python train.py --encoder_positions="sincos" --decoder_mlp_ratio=2 --steps=5000 --batch_size=128 --epochs=24.6 --weight_decay=0.1
Rows from block 5 of the audio encoder of a small audio captioner, named by matrix and row number. Rows with one number within an expert belong to one neuron, the router's apart. Each number is 200 + 20 x the weight over its row's rms, rounded and kept within 0 to 999. All counts start at 0.
Before each expert's rows are labels from the 100 clips, of 14976, where the router gives the expert most weight on average: "strongest on" is what is common among them. Only what is clearly more common there than usual is listed. The data: synthesised sound scenes: up to three everyday sounds over a background. In brackets: how many of the 100.
# router: slot weights (encoder.blocks.5.mlp.router.weight, 8x128, trained with AdamW), inputs 64-127
# up: expert up (encoder.blocks.5.mlp.up, 4x64x128), inputs 64-127
# down: expert down (encoder.blocks.5.mlp.down, 4x128x64, transposed), outputs 64-127

# expert 0
strongest on: creak (51); engine (38); snoring (37); first sound: creak (27)
router.0,186,211,164,206,170,192,223,180,179,201,184,223,231,261,203,205,214,207,186,174,199,214,193,211,190,184,205,195,210,206,190,212,183,196,204,213,194,227,209,169,196,177,165,229,213,185,199,187,206,225,190,197,233,197,235,180,189,228,181,220,246,201,146,183
router.1,186,222,163,221,192,177,211,183,183,201,196,238,228,230,188,214,205,209,172,191,206,181,196,187,194,193,201,212,216,209,196,186,194,181,210,217,179,222,223,182,170,197,185,244,240,187,200,175,214,221,199,192,213,184,241,187,175,245,180,232,220,205,146,203
up.22,162,194,197,194,174,217,196,208,188,208,220,213,210,213,218,184,216,177,194,216,210,191,204,201,207,229,206,223,204,191,200,198,219,198,162,218,202,201,187,185,193,231,180,195,175,200,222,198,187,201,237,201,169,185,214,203,205,212,201,178,157,172,225,184
down.22,223,173,174,181,224,191,204,171,205,196,202,207,239,217,212,201,197,198,238,193,202,202,174,209,160,200,232,206,182,209,202,193,170,212,230,191,203,215,186,182,193,188,209,196,233,211,210,187,205,203,153,191,240,225,198,191,193,233,194,187,196,221,214,195
up.23,190,233,197,217,192,200,243,198,235,197,216,214,210,193,157,210,184,209,194,209,210,197,206,190,193,206,213,215,203,223,179,194,174,188,216,181,183,169,202,158,219,225,189,197,213,194,197,212,210,182,225,165,231,183,211,221,198,206,204,210,199,213,188,204
down.23,184,220,220,192,192,227,135,204,181,182,211,185,180,171,204,176,197,205,200,221,201,185,175,212,221,204,212,217,187,171,227,188,188,201,179,223,216,200,227,209,222,215,200,203,205,200,228,183,180,204,170,217,180,215,220,202,190,180,179,216,163,192,195,216
up.24,185,213,197,226,184,183,189,234,206,190,226,204,200,226,212,214,175,202,206,204,209,191,243,215,165,176,243,192,186,200,185,225,178,180,169,202,196,204,199,189,213,147,214,182,210,198,198,159,177,205,222,183,207,196,218,206,205,203,178,214,204,173,203,191
down.24,228,188,214,201,209,214,184,195,212,209,209,221,205,218,222,198,206,167,199,199,208,199,194,221,236,201,183,189,209,215,194,228,217,215,232,215,182,159,187,186,185,208,213,207,163,201,214,207,222,213,136,234,219,217,200,179,182,206,221,184,165,218,194,188
up.25,183,215,189,205,158,215,199,203,215,208,210,224,192,211,202,205,194,149,191,224,196,210,213,205,227,185,204,182,220,228,231,157,214,226,208,171,207,194,205,203,186,194,237,224,224,213,174,186,180,189,197,167,193,166,219,219,221,214,194,214,227,201,201,199
down.25,220,194,202,205,229,226,196,190,196,217,190,180,199,228,203,189,202,213,174,179,238,191,171,202,174,222,214,218,198,220,181,206,202,176,171,231,174,200,214,183,195,218,185,180,189,170,186,217,211,220,198,226,195,188,234,166,193,178,200,217,162,156,224,221
up.26,189,180,198,200,166,187,195,188,227,135,208,167,180,208,218,194,178,192,223,215,207,197,213,208,186,192,235,190,179,179,186,189,192,218,189,228,221,182,206,210,196,197,187,193,197,190,207,224,211,181,192,203,186,216,192,218,221,182,223,193,219,215,164,208
down.26,216,207,185,211,246,205,184,223,221,212,217,207,175,167,179,223,242,214,188,160,195,215,199,187,212,218,169,185,193,206,187,227,220,202,211,195,203,202,217,193,210,171,224,198,210,219,208,185,175,186,229,187,203,221,186,182,185,201,215,198,198,185,230,210
up.27,195,178,197,194,141,206,205,193,233,179,226,183,201,197,219,198,172,206,199,213,193,177,186,194,201,209,219,171,214,234,211,195,183,192,211,182,211,199,208,212,195,196,222,196,224,175,226,193,189,197,229,174,222,211,222,188,168,240,188,189,158,175,220,211
down.27,189,200,195,224,219,214,159,158,174,237,209,209,200,231,185,199,193,201,199,172,195,246,174,216,190,193,198,204,197,183,213,211,191,206,186,232,180,196,191,176,208,164,179,202,212,202,164,217,226,229,157,222,198,169,196,232,212,203,202,242,211,195,186,206
up.28,185,207,207,183,174,187,179,202,187,240,164,150,176,225,218,214,197,175,228,248,238,192,266,193,201,196,212,174,200,213,198,199,206,197,190,201,192,211,179,197,156,195,185,157,185,194,212,206,186,202,189,175,192,209,211,235,210,231,201,210,226,177,213,240
down.28,202,183,189,229,226,222,197,234,206,168,216,179,197,177,181,194,153,242,192,180,193,199,170,207,179,234,173,193,176,209,208,209,170,202,223,190,186,205,216,228,226,202,207,208,183,174,189,190,223,223,201,199,220,212,251,153,200,194,217,178,197,214,190,191
up.29,212,187,171,180,203,206,198,180,201,188,174,209,207,172,190,202,191,183,181,257,213,248,187,201,195,227,221,215,178,221,204,232,185,197,200,174,213,219,196,212,183,193,208,209,188,183,191,170,202,208,172,187,195,228,200,210,248,194,186,221,166,209,239,212
down.29,199,217,211,193,190,229,188,216,205,206,180,195,196,232,194,177,201,203,208,188,172,153,208,181,195,181,194,177,170,203,216,214,203,197,196,228,223,178,174,196,176,220,214,196,189,187,232,187,215,215,212,235,170,192,226,213,210,221,187,177,207,224,162,208
up.30,214,198,238,187,225,192,166,201,225,221,180,180,224,150,212,180,186,218,235,214,199,212,208,193,221,209,230,178,235,196,221,222,234,192,208,184,207,212,191,202,204,244,157,205,152,203,194,208,196,192,182,211,189,234,179,220,167,204,185,197,207,179,192,200
down.30,231,173,169,194,182,229,203,231,215,207,179,184,189,193,168,197,164,192,177,178,229,215,185,217,184,210,226,156,192,185,201,197,187,203,227,184,217,187,217,215,216,211,233,165,204,209,208,176,204,211,201,208,214,198,229,184,225,238,223,178,209,192,197,197
up.31,195,173,209,183,209,188,201,196,189,209,203,192,167,200,226,171,213,206,245,180,216,199,239,175,206,190,191,233,168,188,180,212,169,219,231,200,205,210,215,204,183,183,216,176,192,199,210,194,215,183,193,219,186,220,208,224,195,190,177,211,222,199,219,195
down.31,188,176,198,226,181,226,208,200,218,200,191,234,198,176,186,204,196,212,214,189,159,174,171,185,202,221,253,234,233,223,166,169,228,184,196,200,185,200,174,188,202,233,226,217,184,193,171,205,216,242,184,212,206,210,190,200,195,216,181,162,171,216,189,211
up.32,193,235,198,226,198,241,173,205,211,261,206,168,208,199,193,191,204,205,238,213,217,203,208,193,158,228,212,186,178,193,211,174,219,196,225,205,201,189,190,228,221,176,201,174,231,189,178,191,190,183,196,204,194,169,196,210,206,195,223,199,226,196,198,178
down.32,204,177,210,220,205,209,183,223,209,178,203,212,189,185,184,195,219,199,175,202,195,198,200,191,265,178,199,196,200,231,184,222,171,207,213,190,199,182,223,195,187,166,204,187,181,168,215,242,219,187,212,187,158,224,173,185,221,220,198,212,171,205,176,199
up.33,211,219,187,188,197,182,194,190,200,219,192,196,224,180,184,184,233,169,210,199,206,206,212,219,224,202,205,201,190,169,189,167,169,217,216,175,194,245,212,241,200,147,165,202,193,205,225,223,223,200,196,193,212,201,172,184,219,222,210,224,213,181,185,230
down.33,194,171,216,230,200,213,159,198,211,210,214,194,221,161,198,187,185,199,197,231,175,189,171,187,198,194,154,210,194,175,218,209,204,247,197,226,178,172,179,207,219,230,204,210,197,242,210,183,152,193,219,245,205,226,218,202,192,187,159,204,163,214,206,204

# expert 1
strongest on: reverberation (78); text has "room" (78); text has "reverberant" (78); waves (28)
router.2,218,191,185,223,208,203,198,234,228,228,191,160,200,171,203,207,202,235,201,237,225,205,223,200,204,166,178,191,204,190,235,173,206,211,188,221,201,213,176,205,217,210,178,231,182,186,181,212,143,236,209,187,169,196,184,254,186,199,224,175,220,181,177,185
router.3,209,203,193,249,222,228,200,215,233,204,204,173,201,155,199,194,193,222,190,216,213,184,210,194,202,174,173,220,210,214,236,181,208,215,183,231,191,225,161,205,195,199,185,207,206,187,194,225,137,239,184,179,181,193,177,246,182,203,225,189,207,175,187,196
up.22,200,201,172,187,180,165,223,174,203,217,259,200,169,214,183,229,159,175,200,173,186,166,208,183,213,189,203,224,196,201,191,162,216,174,222,209,187,215,211,200,211,239,174,213,162,197,210,177,218,191,152,226,213,197,212,203,206,217,225,198,200,209,215,171
down.22,211,217,183,203,186,220,177,207,187,208,162,189,238,196,225,180,232,200,217,219,188,230,219,210,197,219,202,198,218,217,193,209,191,181,168,231,213,177,164,189,206,199,193,196,238,206,205,213,187,179,241,166,200,199,187,230,176,195,166,197,225,191,210,216
up.23,229,195,180,209,180,176,231,208,218,177,179,182,180,216,202,205,210,192,201,207,211,214,206,243,226,194,184,193,204,186,197,236,195,178,223,190,218,224,171,209,205,178,228,190,177,219,191,188,207,200,178,211,201,199,192,157,210,177,175,209,147,245,226,201
down.23,208,216,238,185,205,198,183,195,163,210,177,205,216,216,221,191,203,188,237,179,209,192,192,164,187,189,155,211,212,193,180,201,223,219,165,187,182,222,190,205,196,203,180,228,182,204,210,168,164,187,203,209,182,212,196,227,197,229,214,211,247,199,163,181
up.24,183,183,202,242,202,210,186,207,202,207,190,193,157,174,195,180,208,210,199,220,207,201,180,187,171,218,231,221,216,198,158,211,249,207,168,236,213,190,197,227,180,196,199,177,199,204,223,235,178,169,200,226,178,195,188,217,209,209,218,199,223,181,217,194
down.24,204,233,158,189,199,235,247,219,223,180,231,146,202,192,205,214,209,216,208,177,213,188,178,201,210,205,184,209,178,215,225,196,173,242,252,165,189,194,172,198,212,208,218,223,208,198,190,189,207,233,162,201,197,239,197,187,196,183,187,210,207,200,180,196
up.25,188,214,210,192,199,227,214,207,206,209,159,198,176,187,204,204,220,211,181,189,199,173,201,201,194,191,204,184,206,191,172,227,208,215,226,230,191,242,229,193,216,216,182,198,226,180,214,207,175,192,177,179,185,178,213,199,203,200,162,221,203,201,158,203
down.25,188,201,185,187,202,181,163,221,193,177,238,170,203,234,209,203,192,206,207,199,241,212,174,203,188,227,204,197,174,222,199,186,183,210,212,206,186,156,185,213,163,138,217,198,186,203,220,195,251,186,215,194,233,217,224,198,204,214,228,209,197,206,196,208
up.26,202,188,212,192,211,215,196,184,206,194,193,183,238,167,169,192,209,212,173,189,204,226,160,161,217,204,187,215,229,218,190,196,211,212,214,183,187,173,188,219,163,212,159,228,202,189,199,224,205,226,181,168,263,200,193,197,178,204,210,211,208,209,187,216
down.26,186,196,172,202,177,215,191,177,206,218,215,228,202,202,225,190,191,182,203,238,219,176,201,232,181,196,224,199,160,203,210,199,172,182,169,184,223,214,221,200,223,210,220,182,196,185,200,212,202,174,205,245,169,191,228,187,218,199,204,167,186,201,211,159
up.27,190,212,205,211,173,187,185,217,199,208,233,174,220,181,200,188,212,211,206,180,204,183,237,194,200,214,202,231,179,184,213,170,193,204,198,179,170,216,201,208,208,196,190,183,206,189,200,229,189,200,198,191,210,234,236,168,235,202,195,204,227,182,202,214
down.27,195,184,215,225,194,220,230,169,228,229,200,179,181,208,184,223,168,180,195,209,195,198,201,165,233,194,208,165,209,160,183,215,195,226,190,194,211,192,208,231,180,181,223,184,178,213,200,162,206,219,234,202,215,208,179,234,198,197,197,184,175,202,212,214
up.28,228,174,184,203,210,187,225,198,209,220,180,229,196,195,206,173,197,261,213,240,195,188,170,192,256,188,208,190,226,215,200,181,147,200,198,204,193,180,210,246,215,173,201,203,199,222,173,201,198,197,199,211,208,214,197,193,218,208,196,203,148,159,205,233
down.28,203,198,224,167,203,194,200,159,216,211,206,180,206,221,179,231,181,177,196,211,208,209,214,224,164,207,180,215,225,191,183,217,194,189,197,186,227,175,207,192,190,208,171,188,198,214,217,147,220,177,239,212,231,182,190,191,176,179,191,209,202,235,204,193
up.29,218,174,207,231,202,185,201,199,246,191,206,210,209,237,230,201,222,187,179,166,197,192,203,196,207,162,214,194,208,217,190,209,160,173,206,213,207,224,193,187,195,155,200,224,204,215,221,189,198,224,203,190,210,221,167,180,202,244,175,189,186,196,175,204
down.29,195,185,187,191,170,225,207,184,218,205,184,221,176,189,200,196,191,236,204,211,191,189,179,179,214,227,174,207,191,166,201,183,197,212,196,231,200,179,223,226,201,212,203,166,179,190,195,183,218,164,245,214,197,231,226,227,201,203,205,193,215,228,194,197
up.30,213,189,184,237,224,218,199,183,217,198,208,182,217,206,153,177,182,195,205,218,196,240,193,179,228,193,181,201,177,202,207,191,209,218,191,171,217,203,190,208,198,190,189,191,215,210,173,207,199,208,205,190,165,172,179,240,208,152,226,213,200,190,205,191
down.30,221,234,211,218,204,158,163,224,192,206,169,179,164,241,202,240,232,202,219,215,190,182,217,215,209,180,208,188,208,222,209,198,218,197,198,248,185,213,197,204,194,217,180,219,199,202,202,165,212,202,174,224,196,200,227,190,202,225,189,202,199,184,201,203
up.31,183,199,198,217,218,209,214,186,182,169,213,194,224,227,184,225,200,203,252,227,189,234,189,192,198,195,214,179,249,206,180,191,220,202,191,199,185,194,184,197,201,238,219,201,164,192,221,221,205,193,219,198,201,202,211,171,196,198,180,218,242,198,192,175
down.31,220,214,198,217,207,233,177,206,209,217,170,200,182,211,194,160,199,181,150,169,208,192,190,191,205,169,200,204,192,165,210,193,183,207,210,207,215,208,217,181,200,189,179,181,197,204,187,207,174,200,185,218,200,194,199,216,200,212,232,186,190,218,206,234
up.32,191,183,191,198,203,189,201,170,202,172,206,175,182,233,185,179,206,186,188,201,200,197,210,222,234,181,177,223,202,209,183,188,218,176,191,237,203,198,222,162,178,195,232,214,236,199,175,160,190,202,198,196,200,188,218,196,203,214,198,220,169,206,183,189
down.32,193,184,210,137,208,162,189,241,206,203,186,242,212,201,213,223,199,229,212,245,210,175,199,179,182,246,210,190,190,175,193,194,168,202,233,181,180,175,190,224,219,198,188,193,166,209,207,233,214,198,221,213,224,225,176,187,203,190,207,203,228,177,192,216
up.33,190,218,199,194,173,157,192,189,230,150,202,196,202,192,230,205,209,193,184,233,214,218,228,200,218,187,229,172,220,225,191,165,239,191,182,181,207,191,237,203,204,187,240,198,232,202,202,217,186,203,176,225,202,214,216,170,203,171,192,214,197,203,195,220
down.33,195,216,216,203,215,232,208,212,226,191,247,210,208,225,204,171,222,173,167,174,220,197,171,193,190,197,199,222,168,190,208,234,181,202,191,197,229,220,187,188,174,207,180,206,249,201,194,208,205,194,219,172,184,202,231,218,189,220,213,181,193,207,233,206

# expert 3
strongest on: electric buzz (57); church bell (31)
router.6,193,197,170,230,196,233,260,200,177,187,207,227,188,201,200,225,258,191,207,225,215,194,217,204,232,197,202,220,230,229,174,164,188,244,205,216,177,232,227,189,207,176,175,226,209,191,229,225,187,163,205,181,198,205,186,190,195,210,193,186,214,183,184,210
router.7,209,196,231,166,191,179,174,195,227,206,190,200,196,234,216,199,222,178,223,191,204,183,210,191,201,219,244,191,198,162,180,201,194,181,199,190,203,206,175,223,198,178,226,201,200,219,204,188,242,182,195,214,198,224,200,196,227,191,167,169,202,241,212,208
up.22,201,232,168,204,213,193,220,209,207,189,191,172,222,195,179,220,196,215,216,249,223,224,214,213,235,187,223,179,185,160,229,169,188,193,218,217,197,182,187,212,213,211,206,200,232,204,210,220,216,186,189,165,166,192,153,198,220,220,176,215,208,205,190,205
down.22,217,210,249,182,207,206,181,202,210,192,203,243,194,144,190,185,207,178,191,176,194,192,163,201,178,233,174,202,177,220,184,213,221,175,242,187,206,184,204,206,174,208,209,200,161,188,205,196,160,205,184,213,195,193,248,206,147,172,246,190,194,200,209,206
up.23,197,214,181,227,189,197,209,201,244,165,179,209,217,205,229,202,220,209,201,235,241,213,203,209,187,184,217,170,189,174,180,217,193,195,218,181,216,204,199,209,219,188,241,178,203,190,200,193,206,221,191,163,188,215,172,178,197,213,216,212,161,185,211,202
down.23,239,207,214,183,218,197,185,194,243,233,188,198,181,204,212,220,184,192,235,178,200,211,201,210,217,207,198,187,175,221,212,178,221,177,197,218,185,172,197,212,197,189,213,176,171,212,203,203,199,202,224,205,232,178,223,220,176,200,169,194,202,222,192,198
up.24,190,210,214,185,221,215,192,188,156,234,238,225,199,173,225,206,199,166,195,243,212,203,224,213,169,195,209,219,205,202,170,220,225,236,190,196,196,223,199,199,192,214,220,211,197,214,214,202,188,175,198,183,166,208,190,213,175,194,229,167,181,192,221,239
down.24,214,187,219,197,200,169,189,188,246,152,165,178,204,215,178,208,224,216,176,161,199,183,181,204,217,234,206,177,191,212,219,158,192,178,216,204,192,207,191,193,203,194,153,187,212,202,181,233,231,211,203,208,216,197,188,190,212,223,175,241,232,192,209,183
up.25,205,219,220,228,216,197,201,185,194,226,181,201,205,220,215,191,176,200,198,177,159,166,210,173,221,169,198,189,211,196,184,208,203,225,210,220,186,208,190,215,229,174,180,184,223,224,201,196,183,227,213,176,190,193,240,198,178,205,199,222,183,215,224,177
down.25,154,150,190,177,173,200,193,209,201,168,227,203,191,168,228,195,190,189,187,206,199,216,193,210,212,224,202,194,213,220,199,207,212,181,211,172,212,197,214,181,200,239,229,206,212,168,185,242,207,181,188,214,202,210,206,218,193,191,231,171,212,205,178,216
up.26,203,171,203,180,179,196,198,196,190,193,235,194,221,217,224,190,179,185,217,223,206,232,201,209,176,195,165,199,184,163,184,200,215,208,186,212,216,175,212,193,176,173,212,215,212,216,192,227,169,203,222,179,203,223,189,199,241,191,188,211,180,206,230,215
down.26,185,214,181,199,188,206,201,202,208,214,208,208,167,191,233,198,192,231,161,187,204,214,197,198,221,219,217,221,199,181,254,175,207,178,225,194,199,196,210,184,174,222,191,177,193,185,182,179,224,222,178,172,236,157,201,227,200,199,192,184,205,163,179,211
up.27,167,171,207,194,175,207,188,177,218,227,193,239,205,193,207,209,179,198,219,182,183,167,194,187,195,216,210,231,184,218,230,208,147,237,206,204,202,182,184,217,200,215,183,222,202,194,237,221,181,207,182,202,223,203,242,197,226,223,202,207,209,244,173,201
down.27,208,233,195,200,221,203,189,202,178,184,199,157,204,170,202,200,211,183,171,193,202,219,195,208,226,219,204,187,211,175,204,193,229,156,197,194,202,215,209,168,208,199,215,196,187,202,161,189,199,193,223,207,169,183,165,216,165,181,222,201,208,206,204,207
up.28,202,199,210,189,220,184,199,188,230,197,201,209,208,178,209,238,181,242,255,205,213,206,198,178,158,185,196,194,159,225,207,217,184,204,195,211,220,195,218,203,211,203,249,181,192,203,203,215,138,237,228,191,155,203,193,203,189,166,195,216,201,197,179,205
down.28,195,168,188,212,191,217,182,218,222,212,201,191,220,220,244,198,266,191,193,212,183,200,201,186,200,202,191,191,218,158,180,201,197,186,195,169,202,189,194,195,194,187,200,224,178,191,219,152,239,172,184,201,250,198,222,178,189,235,231,166,200,177,247,176
up.29,190,174,183,157,179,225,168,209,198,223,192,206,186,175,195,211,206,178,211,201,205,224,228,191,210,182,177,161,192,192,234,185,230,191,237,209,190,197,234,189,221,164,184,206,183,209,178,211,207,215,186,191,203,218,213,211,201,156,171,197,217,211,182,196
down.29,198,222,231,236,191,167,221,192,183,187,216,192,183,213,216,202,165,190,230,209,165,188,187,197,197,194,239,206,172,229,202,221,184,212,202,199,225,192,188,224,200,227,227,181,193,191,208,181,200,188,178,199,188,210,189,192,182,243,204,210,176,219,220,189
up.30,183,166,185,208,155,187,213,149,206,195,232,198,209,206,233,218,216,180,197,223,184,204,182,198,200,160,194,186,193,192,204,227,208,201,186,209,219,180,182,160,169,176,191,184,175,210,189,185,200,234,173,178,201,211,164,188,192,232,197,205,174,195,210,217
down.30,169,195,211,210,205,206,179,212,177,179,166,223,174,192,168,186,207,197,188,212,175,177,161,211,201,184,218,197,199,174,179,237,182,221,156,188,221,194,177,219,231,225,183,178,183,202,207,207,164,200,185,209,217,217,226,224,210,210,244,211,205,189,189,211
up.31,224,169,184,180,187,181,215,204,193,191,194,199,210,173,250,180,186,215,193,190,202,160,188,229,167,163,165,185,170,215,203,228,196,193,184,220,238,232,248,220,197,189,177,199,196,210,205,190,187,222,223,198,221,204,197,176,169,180,222,221,199,198,218,190
down.31,179,215,192,172,194,193,206,211,199,185,208,186,186,229,184,213,189,220,219,192,200,234,210,202,226,223,234,204,218,178,200,196,204,169,213,177,177,153,191,193,201,215,241,183,221,183,211,182,210,191,169,231,224,180,224,237,239,203,182,186,229,225,175,192
up.32,220,205,207,188,196,179,210,193,200,223,193,213,198,222,208,225,201,152,200,235,215,155,191,201,203,208,217,187,207,212,204,215,220,219,201,196,198,200,183,162,210,153,180,196,198,180,202,220,199,156,205,158,198,182,189,196,217,199,183,196,218,153,216,198
down.32,186,204,168,203,158,211,161,215,200,184,210,218,194,192,193,208,197,257,176,146,202,211,156,191,204,176,200,211,162,215,220,201,185,181,166,205,207,208,201,214,180,208,186,237,196,201,196,187,222,220,228,228,221,223,165,188,173,227,201,191,217,226,183,218
up.33,176,188,181,167,184,188,174,201,199,224,216,165,203,171,187,191,224,206,223,224,208,211,207,209,200,162,188,193,212,180,215,225,224,191,194,187,194,196,204,149,210,210,254,160,197,199,201,188,211,216,202,201,188,221,209,214,202,200,184,195,208,221,192,182
down.33,192,192,194,215,216,193,238,215,195,175,196,204,183,171,211,212,178,184,214,189,201,200,197,176,155,191,214,202,212,224,156,213,158,209,171,208,239,204,207,227,219,232,164,235,227,197,190,206,207,183,157,216,201,198,191,184,188,185,240,186,191,211,201,179

# expert 2
strongest on: background: none (99); number of sounds: 1 (99); door slam (30); first sound: door slam (30)
router.4,204,193,200,172,182,177,223,207,233,201,193,196,216,221,241,200,198,204,251,209,195,233,228,230,213,193,197,162,208,206,203,257,209,177,196,215,211,191,190,196,227,225,203,150,157,206,220,209,235,195,217,205,194,198,195,171,219,153,209,190,202,217,213,176
router.5,205,184,200,183,186,182,227,199,232,206,193,208,236,230,221,194,192,219,238,203,209,221,214,211,210,190,209,169,192,205,190,250,217,176,178,193,202,179,184,204,221,239,214,160,159,204,224,203,224,200,198,197,187,201,178,172,209,141,227,175,208,209,237,162
up.22,184,190,230,181,207,215,180,190,200,187,199,160,183,192,199,219,201,186,210,241,225,187,180,212,184,209,182,243,197,193,189,208,203,224,169,203,211,161,201,202,166,182,185,220,188,197,218,193,182,207,189,231,242,209,216,234,201,207,175,222,191,212,197,243
down.22,193,227,168,220,187,201,159,205,224,203,174,237,216,187,186,176,177,223,211,187,182,203,220,162,203,199,224,205,191,196,227,184,179,181,212,209,216,202,211,217,215,194,231,191,180,213,167,162,246,206,201,206,139,209,186,206,148,181,218,202,223,203,178,189
up.23,182,172,206,200,186,210,222,197,233,192,245,184,222,160,191,219,203,193,224,239,195,193,218,195,182,180,223,216,204,190,219,176,197,206,229,209,216,207,173,196,188,184,229,231,219,211,205,198,179,206,156,202,192,233,191,202,181,220,184,171,180,217,202,223
down.23,221,177,214,170,191,183,206,193,174,233,185,194,189,201,221,228,221,186,190,219,216,178,196,182,205,198,176,178,198,218,180,206,202,155,193,187,228,245,225,203,184,218,191,179,174,165,168,182,220,201,205,216,160,182,196,214,210,187,222,203,217,181,211,174
up.24,204,204,185,207,169,188,166,232,186,199,205,228,215,224,156,205,184,242,203,183,233,188,218,241,228,195,217,188,173,235,194,169,197,204,200,195,191,199,193,200,178,228,202,163,188,203,174,193,208,186,184,202,172,183,184,187,197,158,223,210,199,166,252,180
down.24,210,195,178,188,195,191,203,216,227,177,197,218,200,212,205,212,227,172,230,211,226,228,171,205,168,211,199,242,187,193,203,189,204,213,210,167,199,185,187,220,188,208,214,209,188,185,271,200,224,201,208,235,212,228,214,202,211,226,190,181,204,209,181,226
up.25,188,202,185,211,207,201,223,198,181,202,223,178,226,213,205,152,198,165,208,209,194,166,173,176,209,206,173,211,209,216,209,218,230,208,186,169,202,220,193,208,167,224,160,197,216,211,232,207,197,167,231,182,221,176,192,175,179,188,184,202,211,174,204,167
down.25,223,179,225,189,177,251,179,190,244,180,198,250,184,200,196,219,191,225,151,186,186,209,220,186,176,217,252,201,163,216,172,198,176,172,212,210,219,176,216,212,215,194,206,212,192,200,175,166,199,220,202,178,205,235,163,206,216,215,208,198,176,197,211,233
up.26,179,197,239,209,206,192,228,174,205,201,180,185,198,205,213,168,185,211,151,226,197,217,187,214,246,192,202,200,186,199,191,209,207,183,231,214,166,228,182,209,188,176,196,191,237,184,204,189,207,232,198,162,223,201,197,173,176,219,188,235,178,175,227,196
down.26,205,228,178,193,154,221,179,193,192,171,194,187,193,195,214,194,208,192,220,212,177,174,199,163,177,201,220,192,220,171,191,226,198,217,187,202,197,158,222,172,214,211,206,189,172,219,185,236,200,188,215,225,213,251,213,223,204,199,202,212,217,209,206,198
up.27,200,175,201,179,217,211,185,216,188,194,218,226,181,223,187,210,199,195,188,187,203,147,183,188,190,217,247,188,202,203,198,219,213,189,187,167,214,176,199,227,172,215,203,191,239,205,213,211,216,191,210,216,213,199,217,197,227,193,223,198,213,232,183,181
down.27,234,225,235,211,198,180,188,185,174,195,176,209,206,184,214,202,216,205,172,215,209,220,216,203,202,222,180,220,201,201,213,179,211,188,164,216,201,229,223,190,227,179,196,205,184,197,161,180,187,217,220,219,179,231,178,192,180,165,170,210,188,200,207,204
up.28,187,167,159,198,228,211,198,209,183,185,205,200,167,211,220,206,240,195,189,220,194,204,187,189,215,192,191,175,214,249,183,178,218,189,183,208,225,207,213,186,196,237,214,194,210,186,213,198,204,172,206,180,185,166,188,173,206,193,212,183,172,169,200,211
down.28,222,194,205,172,229,234,212,199,186,246,178,192,219,221,249,167,177,199,200,200,211,203,192,203,170,201,216,188,189,192,199,195,214,224,197,177,203,219,167,188,253,235,210,197,175,188,208,210,195,169,225,240,233,204,199,235,195,182,228,193,235,211,187,199
up.29,219,217,202,196,180,205,189,172,197,190,199,220,208,226,171,184,210,201,187,193,209,268,191,168,236,191,191,233,215,176,221,207,221,194,186,206,225,197,189,177,177,199,192,161,204,203,181,171,202,216,181,203,222,200,201,207,223,190,185,229,211,179,197,196
down.29,178,195,203,196,185,176,189,237,236,197,192,199,183,172,208,194,213,219,220,199,187,145,197,214,194,201,195,163,157,208,171,211,188,218,169,185,203,211,224,207,226,217,217,199,175,181,226,212,184,201,208,204,171,215,200,193,171,201,223,180,189,208,204,206
up.30,167,192,195,173,195,195,183,166,187,210,219,188,219,172,230,161,184,190,197,202,200,232,190,191,191,209,149,250,199,191,207,199,211,176,192,223,167,236,211,199,197,163,188,249,214,198,201,200,200,198,210,168,255,205,194,224,220,196,188,210,189,182,201,221
down.30,224,231,207,225,197,206,207,184,184,176,164,214,200,177,179,228,198,195,222,191,204,190,220,215,212,216,209,172,199,235,217,211,206,193,203,201,204,144,179,216,195,203,194,176,186,170,174,215,183,196,206,212,171,174,196,202,184,195,230,164,240,211,186,173
up.31,211,200,207,225,207,182,233,211,206,187,182,208,217,226,183,245,203,216,212,182,188,204,227,177,219,216,224,208,198,184,227,211,143,184,218,205,214,251,192,191,188,216,184,196,158,183,227,215,192,216,237,179,159,194,184,213,199,216,215,201,210,195,215,178
down.31,211,206,182,190,193,234,179,211,179,202,194,204,191,157,202,150,168,202,178,193,200,190,219,183,167,179,176,226,215,211,155,190,236,224,182,214,188,159,187,174,236,193,199,215,199,221,188,196,180,226,187,223,240,192,205,219,212,184,194,215,175,222,192,219
up.32,191,198,215,186,181,213,203,168,210,228,213,234,212,213,184,190,233,233,175,212,184,207,219,197,163,175,196,211,227,177,176,170,202,188,211,231,172,210,179,143,181,196,193,209,194,222,184,235,220,218,207,223,228,187,234,193,172,209,206,210,224,214,193,213
down.32,214,220,180,205,225,217,166,217,156,200,211,159,174,203,229,169,172,169,187,201,201,209,208,192,238,221,187,220,215,213,234,199,161,232,187,178,201,207,196,200,209,217,194,199,214,211,185,209,183,197,179,198,191,180,187,207,196,190,197,189,213,224,210,233
up.33,170,188,210,194,204,183,196,185,179,194,212,208,218,215,201,280,222,219,168,191,194,186,200,191,176,196,204,195,208,189,219,191,216,181,195,214,193,208,196,154,184,232,201,197,177,197,196,167,236,186,154,200,196,188,180,175,177,225,236,209,219,217,190,203
down.33,229,210,179,195,193,217,169,224,233,199,193,189,191,209,197,159,194,194,207,229,211,219,202,196,220,222,203,203,199,190,175,191,184,242,229,204,195,207,218,234,245,190,209,173,212,221,190,206,171,232,254,205,206,183,184,197,206,180,187,209,191,216,203,210